A small image classifier, trained from scratch: 22.3M parameters, 7.0 epochs.
Rows from block 5 of a small image classifier, named by matrix and row number. Rows with one number within an expert belong to one neuron, the router's apart. Each number is 50 + 10 x the weight over its row's rms, rounded and kept within 0 to 99. All counts start at 0.
Before each expert's rows are labels from the 100 images, of 14976, where the router gives the expert most weight on average: "responds to" is what is common among them. Only what is clearly more common there than usual is listed. The data: numbers of one to four digits printed on busy colour backdrops. In brackets: how many of the 100, against the usual share in percent.
# router: router (model.blocks.5.mlp.router.weight, 16x256, trained with AdamW), inputs 86-171
# gate: expert gate (model.blocks.5.mlp.gate, 16x256x256), inputs 86-171
# up: expert up (model.blocks.5.mlp.up, 16x256x256), inputs 86-171
# down: expert down (model.blocks.5.mlp.down, 16x256x256, transposed), outputs 86-171

# expert 10
responds to: bold (74 vs 46.6); yellow ink (27 vs 8.4)
router.10:51 54 40 55 44 47 34 50 45 63 58 51 50 55 70 47 37 44 36 55 62 45 56 46 55 70 48 62 60 58 45 46 50 33 45 49 45 70 62 63 49 39 57 52 48 52 44 43 41 52 45 52 61 63 54 46 50 38 27 48 51 44 45 41 53 44 26 40 46 66 53 28 69 53 66 56 46 52 54 72 54 51 23 38 27 44
gate.0:54 35 61 57 52 53 49 46 48 40 42 61 49 66 58 64 58 62 67 51 63 38 60 55 55 52 42 49 42 42 42 55 40 51 56 52 44 44 47 45 47 42 61 38 47 33 42 46 60 48 49 66 49 52 50 52 63 53 48 50 48 37 69 37 37 82 25 68 45 51 28 43 57 65 47 58 44 50 57 48 34 57 59 48 43 38
up.0:44 33 47 54 57 52 43 35 46 36 47 58 42 52 51 56 55 49 51 57 57 45 63 59 57 42 46 40 53 49 40 50 33 39 44 65 28 41 61 55 66 52 54 48 42 36 44 49 51 26 57 76 53 38 54 43 57 47 43 49 48 48 80 46 57 76 41 57 36 49 46 45 47 58 40 57 48 44 61 49 42 53 52 65 51 33
down.0:49 53 53 34 65 82 35 45 31 48 54 52 51 43 38 52 42 47 63 52 64 34 55 63 47 53 57 53 44 51 35 34 49 53 31 49 58 40 29 56 33 65 49 43 49 49 40 51 46 31 49 48 56 60 49 50 50 56 44 49 53 44 42 48 46 53 59 38 40 54 53 40 43 54 52 41 58 34 62 71 39 33 42 55 59 48
gate.1:54 51 30 53 53 29 51 46 39 51 40 53 67 39 64 39 60 41 57 34 43 40 58 51 46 45 46 58 44 36 46 61 63 68 45 49 56 62 51 40 59 42 50 67 51 82 56 42 50 34 46 44 67 45 54 54 49 53 55 51 44 42 41 58 41 42 46 68 53 25 47 70 63 36 60 34 49 36 40 59 62 43 64 53 58 46
up.1:49 58 71 57 82 74 60 55 57 54 43 67 48 45 47 42 50 63 55 47 65 59 64 39 51 54 61 53 60 58 56 45 37 66 52 61 54 45 42 62 54 48 55 56 60 42 48 55 57 50 41 49 51 60 47 57 51 35 47 37 31 49 61 47 53 54 77 36 76 54 35 42 48 46 38 51 37 62 55 49 53 47 40 50 54 60
down.1:54 42 57 42 56 50 57 62 48 60 47 66 50 38 37 49 48 38 52 45 49 44 62 27 48 47 40 46 52 47 61 42 54 60 60 44 45 67 54 60 65 58 53 57 65 43 61 58 62 64 74 57 60 51 45 49 48 52 43 51 51 51 56 45 50 55 50 65 49 67 52 49 39 31 43 62 52 54 26 52 55 52 51 49 57 45

# expert 5
responds to: on a plate (91 vs 40.3)
router.5:53 66 39 45 43 44 38 43 47 56 69 39 59 43 60 29 29 37 45 45 31 42 43 59 49 60 54 58 47 45 62 60 43 28 41 46 62 50 56 49 44 42 56 45 34 49 45 40 40 60 70 42 53 30 39 52 79 37 32 57 40 45 42 40 55 57 34 61 52 25 71 45 57 58 43 49 56 57 42 39 64 44 55 46 47 45
gate.0:48 39 50 48 49 37 58 50 44 28 64 47 51 53 54 71 73 47 53 51 25 50 54 57 60 43 78 50 39 49 56 60 36 66 41 61 39 40 29 55 51 65 67 67 39 40 66 39 67 53 35 43 43 48 56 41 51 73 54 39 67 72 63 55 52 53 34 46 58 34 48 54 38 33 48 38 47 42 43 55 62 43 48 43 40 41
up.0:39 41 60 50 58 59 44 47 54 57 38 48 57 57 54 40 62 60 44 51 79 60 50 63 53 48 50 45 43 42 51 49 50 65 81 38 63 72 51 45 41 42 32 32 73 43 28 48 33 35 46 72 49 39 43 64 48 54 49 47 30 48 46 65 49 55 46 51 45 60 42 46 49 63 56 57 63 48 68 50 50 62 54 45 50 73
down.0:23 59 50 45 38 35 47 57 40 47 56 47 46 36 71 45 32 60 41 56 43 48 51 47 53 49 60 53 58 53 42 50 62 55 41 63 31 32 25 42 45 52 48 45 56 45 60 53 55 39 40 53 35 59 58 45 41 59 57 63 51 58 46 61 57 53 53 58 42 28 56 40 61 43 43 50 47 45 34 48 59 61 39 43 47 55
gate.1:35 58 52 47 47 64 31 48 58 41 26 32 62 65 64 50 54 51 36 28 67 48 49 53 60 59 67 35 61 71 62 31 49 72 59 57 56 45 51 40 64 47 48 51 55 35 64 62 59 68 55 46 57 56 44 55 50 53 47 66 43 35 41 61 57 45 51 49 42 72 36 54 50 47 45 19 47 53 46 46 65 50 61 43 52 55
up.1:77 63 51 66 59 42 56 44 62 45 64 70 59 50 56 60 49 41 64 38 54 67 56 46 43 49 66 48 52 54 61 36 46 52 53 39 54 52 59 31 39 56 32 61 51 43 44 55 42 57 61 53 62 50 50 64 57 61 46 41 49 56 55 26 29 54 62 39 50 34 34 43 48 61 36 62 62 58 48 56 38 47 59 47 59 34
down.1:57 47 44 29 58 52 34 49 45 61 56 37 27 56 38 45 43 44 48 57 63 58 43 26 57 49 50 47 47 61 41 46 70 61 39 56 48 34 48 47 54 61 38 43 60 59 54 48 67 57 33 49 44 49 48 49 57 50 32 48 60 51 42 31 65 47 48 52 49 49 52 50 48 72 46 55 46 27 63 47 45 56 75 42 57 47

# expert 3
responds to: on a plate (69 vs 40.3); grey ink (42 vs 8)
router.3:57 65 47 51 45 52 74 54 53 57 57 34 66 60 64 58 37 55 51 57 44 51 30 44 52 52 72 49 55 66 41 52 61 35 45 46 39 46 65 56 38 41 64 53 51 62 51 58 29 71 58 47 65 60 51 52 47 39 47 46 43 34 46 48 43 55 32 39 54 57 57 48 55 53 54 47 47 47 40 36 57 57 48 45 55 48
gate.0:56 55 47 49 49 65 54 45 39 21 33 56 55 57 61 43 52 46 36 59 55 30 47 60 38 53 60 56 68 56 45 42 42 42 51 63 50 58 56 37 40 55 35 33 58 55 41 46 47 53 55 67 37 58 54 48 44 44 51 29 65 50 75 64 46 43 52 50 55 32 45 60 52 51 53 35 49 68 41 52 39 40 58 52 44 51
up.0:41 45 56 44 50 56 54 41 34 44 56 49 61 52 60 58 50 53 61 59 54 40 53 58 31 51 60 44 58 55 20 53 63 39 41 49 47 57 45 53 33 56 37 36 75 49 47 60 55 40 64 54 39 54 33 35 55 51 47 35 55 55 67 51 46 56 50 53 34 46 54 46 60 53 41 46 53 54 41 42 59 44 41 33 46 64
down.0:42 41 48 48 57 46 58 44 49 50 34 59 46 36 56 50 29 51 56 53 50 46 50 60 64 56 65 63 47 54 66 75 48 56 48 50 49 43 58 74 64 52 39 50 66 64 39 57 47 51 36 59 44 55 55 50 51 47 58 56 45 64 39 47 65 58 70 52 54 45 36 44 55 61 47 47 37 48 53 57 45 61 48 52 55 50
gate.1:56 55 46 56 32 56 46 50 47 49 53 47 49 46 42 55 57 52 78 23 50 45 54 57 43 72 51 41 45 25 60 51 72 48 49 42 39 42 60 48 54 53 49 47 45 61 40 47 56 34 44 56 51 37 47 62 41 48 64 52 39 38 42 59 38 72 41 74 46 66 42 50 51 54 36 56 44 58 58 64 50 38 58 50 51 58
up.1:64 59 49 39 40 41 44 46 53 53 49 52 53 42 49 46 34 51 29 39 56 46 58 46 54 53 48 35 49 45 51 58 45 58 62 63 51 54 65 38 50 43 57 43 42 47 44 48 30 42 39 43 60 37 54 48 47 46 46 61 25 60 59 55 50 45 69 65 50 67 60 55 49 53 64 43 59 39 55 47 55 53 60 60 51 49
down.1:64 70 58 54 32 56 36 50 53 62 51 46 69 50 48 51 57 45 42 40 63 58 60 44 53 51 57 41 55 53 62 49 54 50 55 48 37 41 61 23 33 41 47 55 21 59 58 69 54 60 54 55 29 47 51 53 24 42 31 57 53 60 51 39 37 47 41 62 46 33 51 67 49 48 44 58 35 63 50 47 41 56 57 34 49 55

# expert 15
responds to: length: four (59 vs 25.2)
router.15:55 51 54 64 46 45 48 49 54 42 73 43 46 55 47 55 28 54 39 45 46 57 43 26 43 34 55 46 48 68 64 60 35 45 55 56 36 67 59 59 43 58 53 45 44 61 48 50 36 45 60 38 69 65 35 61 31 55 22 60 55 59 43 50 33 47 51 47 45 51 57 47 58 48 51 61 63 43 44 55 50 60 46 42 68 22
gate.0:36 38 59 73 58 66 52 40 38 51 63 61 30 66 48 50 41 46 60 45 47 59 46 53 55 42 51 41 55 52 40 36 43 49 61 69 36 52 39 70 54 46 51 53 38 66 53 47 48 50 60 56 43 37 45 42 51 53 65 48 39 68 58 54 60 59 58 52 52 63 44 58 44 41 65 41 67 61 55 52 45 43 44 54 54 62
up.0:71 42 36 43 43 24 61 47 54 47 45 45 61 49 57 44 53 58 46 61 45 37 42 27 53 34 50 66 51 46 46 49 67 52 49 41 56 54 53 52 48 35 45 46 57 45 55 47 55 53 29 48 57 55 48 49 52 59 48 43 43 24 34 44 42 37 54 51 49 48 59 61 48 50 46 57 32 42 53 44 41 59 51 51 46 54
down.0:38 32 64 52 57 33 58 49 42 59 68 63 55 42 40 66 54 49 66 42 66 51 57 68 47 62 36 65 49 47 46 53 76 68 50 62 37 51 43 48 39 51 38 60 44 52 51 64 51 49 53 49 53 32 59 52 42 34 47 56 45 49 53 47 56 56 42 58 53 59 41 56 53 34 50 33 60 48 45 52 45 32 64 57 52 41
gate.1:65 33 42 61 35 45 48 38 58 39 46 37 51 38 43 47 46 81 53 54 34 39 60 37 48 45 60 52 47 49 68 30 43 46 51 62 59 48 62 50 44 43 64 62 53 32 55 55 63 44 56 55 45 40 38 45 52 45 59 62 31 53 58 60 43 54 61 65 51 56 60 39 47 60 44 41 60 43 62 58 56 45 41 60 41 69
up.1:62 62 36 46 43 42 33 41 64 66 51 37 59 63 43 50 45 57 73 51 34 37 54 63 39 47 50 44 54 40 56 45 39 43 49 49 58 32 40 64 61 32 60 49 53 49 55 52 64 51 61 61 48 33 64 44 52 28 47 51 62 41 46 38 58 34 58 52 23 62 68 37 60 56 42 50 38 50 41 67 49 62 45 55 48 58
down.1:50 41 52 40 60 70 21 41 30 54 45 62 43 53 62 41 56 64 54 51 59 35 46 42 47 40 55 58 66 74 47 50 38 79 47 44 61 62 49 63 53 58 59 54 34 45 62 55 62 54 52 47 52 42 42 50 39 49 49 51 51 44 70 39 72 48 37 54 52 48 45 32 39 52 63 60 60 44 47 59 58 24 60 53 44 68

# expert 7
responds to: on a plate (100 vs 40.3)
router.7:43 45 43 38 56 58 55 54 48 53 59 38 57 33 44 49 42 38 41 56 60 50 39 50 42 52 54 48 49 41 59 53 50 43 51 47 72 53 56 42 47 54 67 67 50 53 50 65 39 63 63 44 42 43 47 60 48 42 38 35 52 59 44 48 41 42 32 22 55 30 51 34 47 53 69 49 58 58 37 37 46 58 64 42 49 41
gate.0:48 43 37 68 53 38 62 53 59 53 48 41 47 60 51 40 55 48 41 49 57 46 36 54 46 43 43 45 40 39 41 71 73 40 35 44 59 38 57 53 53 58 56 61 46 50 58 62 51 45 51 45 60 58 35 39 33 25 55 43 47 46 84 38 72 44 54 59 55 37 62 56 35 48 58 41 58 58 68 57 49 54 45 49 48 46
up.0:45 62 57 42 45 58 28 58 44 43 65 55 40 54 38 62 46 52 47 61 44 47 41 46 51 65 58 66 52 58 39 37 34 85 46 54 34 63 42 49 35 53 44 38 61 54 67 47 49 51 69 27 51 43 58 41 60 57 62 75 58 49 29 53 49 53 41 48 39 56 38 51 56 56 52 37 35 61 40 49 57 47 49 43 48 25
down.0:36 60 58 38 42 42 43 47 55 54 71 33 65 46 43 47 47 50 44 61 59 43 38 64 48 48 59 48 54 47 56 61 54 46 44 64 58 31 57 34 49 46 55 59 50 55 46 65 44 37 40 62 73 54 50 52 60 42 66 59 75 48 52 46 60 61 45 62 50 53 56 54 26 52 36 35 48 40 38 52 49 41 69 45 55 46
gate.1:38 50 68 46 34 28 43 57 54 61 27 63 43 51 58 40 59 46 49 51 53 60 36 60 46 54 32 52 53 50 47 39 61 47 42 43 38 39 62 59 53 51 57 50 33 65 51 39 36 55 41 61 37 30 64 71 50 48 36 36 46 60 56 55 60 52 67 49 54 70 32 37 56 34 56 64 68 64 58 38 45 66 39 58 45 35
up.1:54 40 39 50 50 47 54 46 47 67 59 44 74 46 45 66 50 46 50 56 49 49 45 57 41 36 67 53 47 47 47 37 40 49 47 57 44 38 48 48 40 45 48 45 69 24 49 38 60 40 63 59 55 32 69 39 51 45 56 56 44 46 52 55 41 46 42 55 48 40 48 81 49 57 44 53 52 42 35 58 40 60 51 48 55 57
down.1:46 50 58 68 54 49 42 73 60 54 52 48 52 54 46 32 49 40 58 63 42 39 37 57 35 57 40 43 46 62 57 43 29 28 58 43 57 60 52 36 68 59 59 50 27 50 39 44 63 40 37 44 47 27 56 70 64 52 32 58 36 56 68 63 54 47 59 56 49 54 53 44 57 48 40 49 45 55 42 66 59 54 45 39 51 64

# expert 11
responds to: on a plate (79 vs 40.3); grey ink (29 vs 8); black ink (26 vs 8.2)
router.11:58 66 58 58 45 38 41 49 44 51 60 32 54 40 66 26 41 62 34 38 54 43 54 58 68 56 56 58 44 65 58 52 48 31 55 43 52 67 43 48 44 50 74 55 58 52 42 53 48 58 53 41 68 61 45 52 53 25 32 43 37 53 33 51 53 55 60 54 35 63 46 41 53 39 47 55 58 39 34 52 50 64 56 41 73 43
gate.0:48 53 40 55 36 33 46 56 51 42 51 56 52 40 69 56 41 64 39 46 64 53 55 36 59 61 51 34 59 43 41 46 59 42 47 57 66 39 34 39 41 69 42 55 51 42 41 57 52 56 58 61 41 43 47 59 35 33 53 41 44 39 55 33 60 50 44 39 59 43 45 52 49 50 62 69 48 50 50 57 48 48 60 51 46 58
up.0:39 46 59 65 44 32 58 58 30 46 48 55 50 50 60 50 44 64 46 68 58 43 51 53 49 50 44 47 69 48 58 49 50 47 48 43 67 57 56 26 51 52 54 44 48 43 38 69 52 62 52 48 45 51 40 52 39 33 49 55 46 48 43 47 61 53 45 51 79 52 64 63 54 52 53 61 49 49 52 32 56 39 41 55 41 63
down.0:52 54 49 54 48 32 51 47 54 67 53 42 60 53 73 34 56 31 58 44 58 34 36 68 49 43 49 42 52 31 64 27 53 62 29 51 38 52 44 59 50 58 52 48 47 60 46 55 49 70 59 48 63 51 56 63 32 41 46 43 46 33 55 44 41 41 37 39 46 46 46 40 53 40 35 59 60 44 59 49 57 70 26 60 19 46
gate.1:57 63 56 57 27 60 59 32 46 51 48 65 49 44 57 31 50 41 53 53 45 66 68 54 34 54 56 64 54 55 38 51 51 50 35 52 65 81 53 59 50 52 49 50 38 61 64 52 47 43 46 41 60 60 40 71 46 34 67 52 40 43 37 33 48 47 48 56 69 56 30 48 42 52 60 36 42 51 53 33 43 64 28 55 38 48
up.1:48 34 53 50 57 50 43 21 35 37 84 47 53 54 41 40 28 46 37 35 48 62 44 61 90 59 45 45 29 40 52 60 43 46 42 51 60 50 52 46 49 34 43 46 64 60 70 54 43 49 48 50 58 43 57 49 48 34 51 37 63 60 28 57 53 50 54 46 41 71 50 30 61 43 52 51 48 57 51 45 54 63 35 47 42 55
down.1:47 60 55 28 35 57 65 68 26 54 49 57 50 60 50 50 32 56 60 47 63 65 55 58 47 56 38 43 65 38 50 72 58 57 46 82 40 34 51 48 55 30 43 65 41 46 49 63 47 62 46 46 45 62 61 33 55 50 33 47 50 49 56 67 66 49 58 22 43 41 56 47 46 47 56 39 45 59 46 48 48 23 49 41 49 38

# expert 13
responds to: length: one (65 vs 24.6); orange ink (25 vs 8.4)
router.13:39 50 45 55 55 54 61 47 56 69 48 50 43 39 49 46 33 57 35 58 50 30 43 32 69 39 51 63 34 65 68 53 52 35 46 69 50 77 66 66 46 42 56 50 66 38 57 67 39 56 52 44 72 37 39 37 56 40 72 75 47 40 52 57 40 55 55 46 58 39 48 34 47 50 50 61 52 39 54 54 55 48 45 46 61 27
gate.0:65 36 60 36 47 53 56 54 47 41 45 49 51 38 55 52 64 45 31 50 40 61 61 42 51 33 40 37 56 42 57 89 53 53 55 55 56 49 62 48 56 37 59 55 58 52 66 42 67 58 52 58 52 39 34 31 41 66 43 61 32 48 52 48 56 55 39 54 43 36 48 58 56 52 52 58 66 68 40 34 45 69 52 56 63 36
up.0:54 45 53 43 65 48 49 52 35 39 38 33 52 47 73 33 49 44 62 59 52 36 45 51 44 69 53 50 48 60 43 61 53 64 40 46 51 45 45 56 46 43 47 52 36 50 34 56 54 37 55 53 33 57 48 65 32 55 39 47 56 52 67 34 40 50 51 32 51 27 71 38 58 54 48 39 36 53 52 46 48 39 39 28 43 64
down.0:30 46 44 53 42 60 39 52 47 57 32 58 45 51 41 37 54 45 51 44 53 65 71 70 55 55 43 63 44 45 69 59 45 52 53 42 57 35 52 51 44 57 57 50 50 64 35 72 65 64 51 70 29 43 68 45 56 54 42 48 59 49 52 63 43 49 45 26 59 41 34 33 52 58 58 58 46 47 49 35 31 51 33 56 46 37
gate.1:52 28 38 47 67 57 49 49 57 41 53 57 49 54 45 61 34 60 43 57 64 46 55 53 52 44 42 47 34 51 68 38 70 47 41 43 50 61 49 45 36 59 43 53 39 73 38 42 66 67 39 56 59 58 54 47 53 49 48 71 48 57 49 42 34 60 41 51 43 60 41 55 55 34 42 33 52 54 50 38 49 54 44 45 40 45
up.1:55 65 35 30 49 51 50 50 60 49 55 45 54 66 43 23 49 32 46 43 48 61 53 35 35 49 54 42 46 63 63 52 45 47 71 44 57 48 62 62 46 51 49 47 29 50 53 48 48 49 51 27 48 64 46 42 57 60 45 39 36 52 35 55 46 59 52 44 52 73 33 52 63 58 67 53 53 67 38 34 28 41 53 48 23 43
down.1:50 53 71 50 51 58 43 75 51 57 54 61 62 32 41 60 48 53 60 64 71 50 45 60 53 59 61 51 53 63 72 55 50 62 38 39 61 49 44 56 59 48 44 45 61 50 60 59 68 45 56 43 33 33 50 52 47 60 48 57 44 48 60 28 49 47 53 57 37 45 54 52 46 51 59 52 40 45 31 62 55 52 57 55 43 47

# expert 12
responds to: length: four (59 vs 25.2); grey ink (31 vs 8)
router.12:56 61 41 59 42 63 39 48 67 52 61 39 58 37 60 52 42 42 47 59 54 51 29 50 58 58 42 48 44 58 49 47 26 48 34 41 54 57 51 53 43 67 36 45 54 48 62 47 47 46 56 56 58 48 60 44 52 44 48 67 43 49 52 43 49 74 16 51 56 48 49 45 60 66 52 70 44 46 48 39 63 58 52 62 52 43
gate.0:46 48 47 43 39 45 56 64 54 68 47 70 51 41 59 49 60 34 65 62 58 27 42 51 39 34 57 59 51 64 45 44 27 47 71 46 35 41 44 43 65 48 50 58 46 44 46 49 57 41 38 37 50 56 53 48 66 68 51 42 63 52 47 44 54 56 51 59 49 59 59 37 55 57 50 34 51 52 51 58 61 41 39 45 31 56
up.0:49 47 62 55 50 64 58 52 68 52 41 55 62 45 28 44 55 34 65 52 65 51 37 39 39 51 48 39 44 52 63 25 33 54 71 33 52 47 41 41 50 40 56 51 55 59 44 58 37 43 46 55 43 57 43 33 64 42 49 40 45 51 31 67 53 43 47 47 58 64 42 46 47 53 34 49 68 48 40 23 48 48 37 51 75 57
down.0:41 61 43 48 55 58 47 56 50 48 57 36 53 42 60 63 50 58 34 57 45 40 65 58 48 55 43 48 45 48 53 47 61 64 48 68 63 58 67 53 48 49 52 69 56 54 46 57 57 67 37 29 32 34 42 48 69 36 65 61 61 44 45 50 39 44 31 46 46 79 47 43 50 58 52 61 50 62 33 41 42 51 55 45 27 47
gate.1:53 38 48 57 58 53 41 47 60 63 65 41 44 48 41 50 52 36 53 50 44 55 64 45 43 47 41 50 54 42 46 62 20 46 50 54 40 42 57 48 59 51 35 56 60 46 40 35 47 42 63 70 39 65 36 53 32 48 70 58 52 52 49 41 61 46 38 65 47 52 31 57 41 28 67 39 51 53 51 34 51 47 77 54 52 42
up.1:43 47 55 71 56 48 54 63 37 39 49 60 41 36 44 47 41 60 50 43 50 42 51 51 55 47 38 57 55 47 50 53 53 55 59 56 63 35 56 67 57 61 36 49 58 46 31 46 61 53 66 56 40 64 59 66 44 56 63 42 54 49 50 58 43 55 62 36 48 53 40 30 48 33 30 36 41 59 41 44 47 37 33 52 55 52
down.1:36 41 77 49 51 56 62 49 39 60 49 59 57 37 34 58 59 51 72 39 57 56 54 72 52 48 47 59 37 51 65 54 54 46 44 50 54 40 40 44 38 43 62 57 55 60 50 62 70 39 56 42 70 62 40 47 42 47 61 63 38 27 41 39 50 49 43 76 51 37 60 53 59 56 41 70 51 51 53 53 46 51 50 59 46 55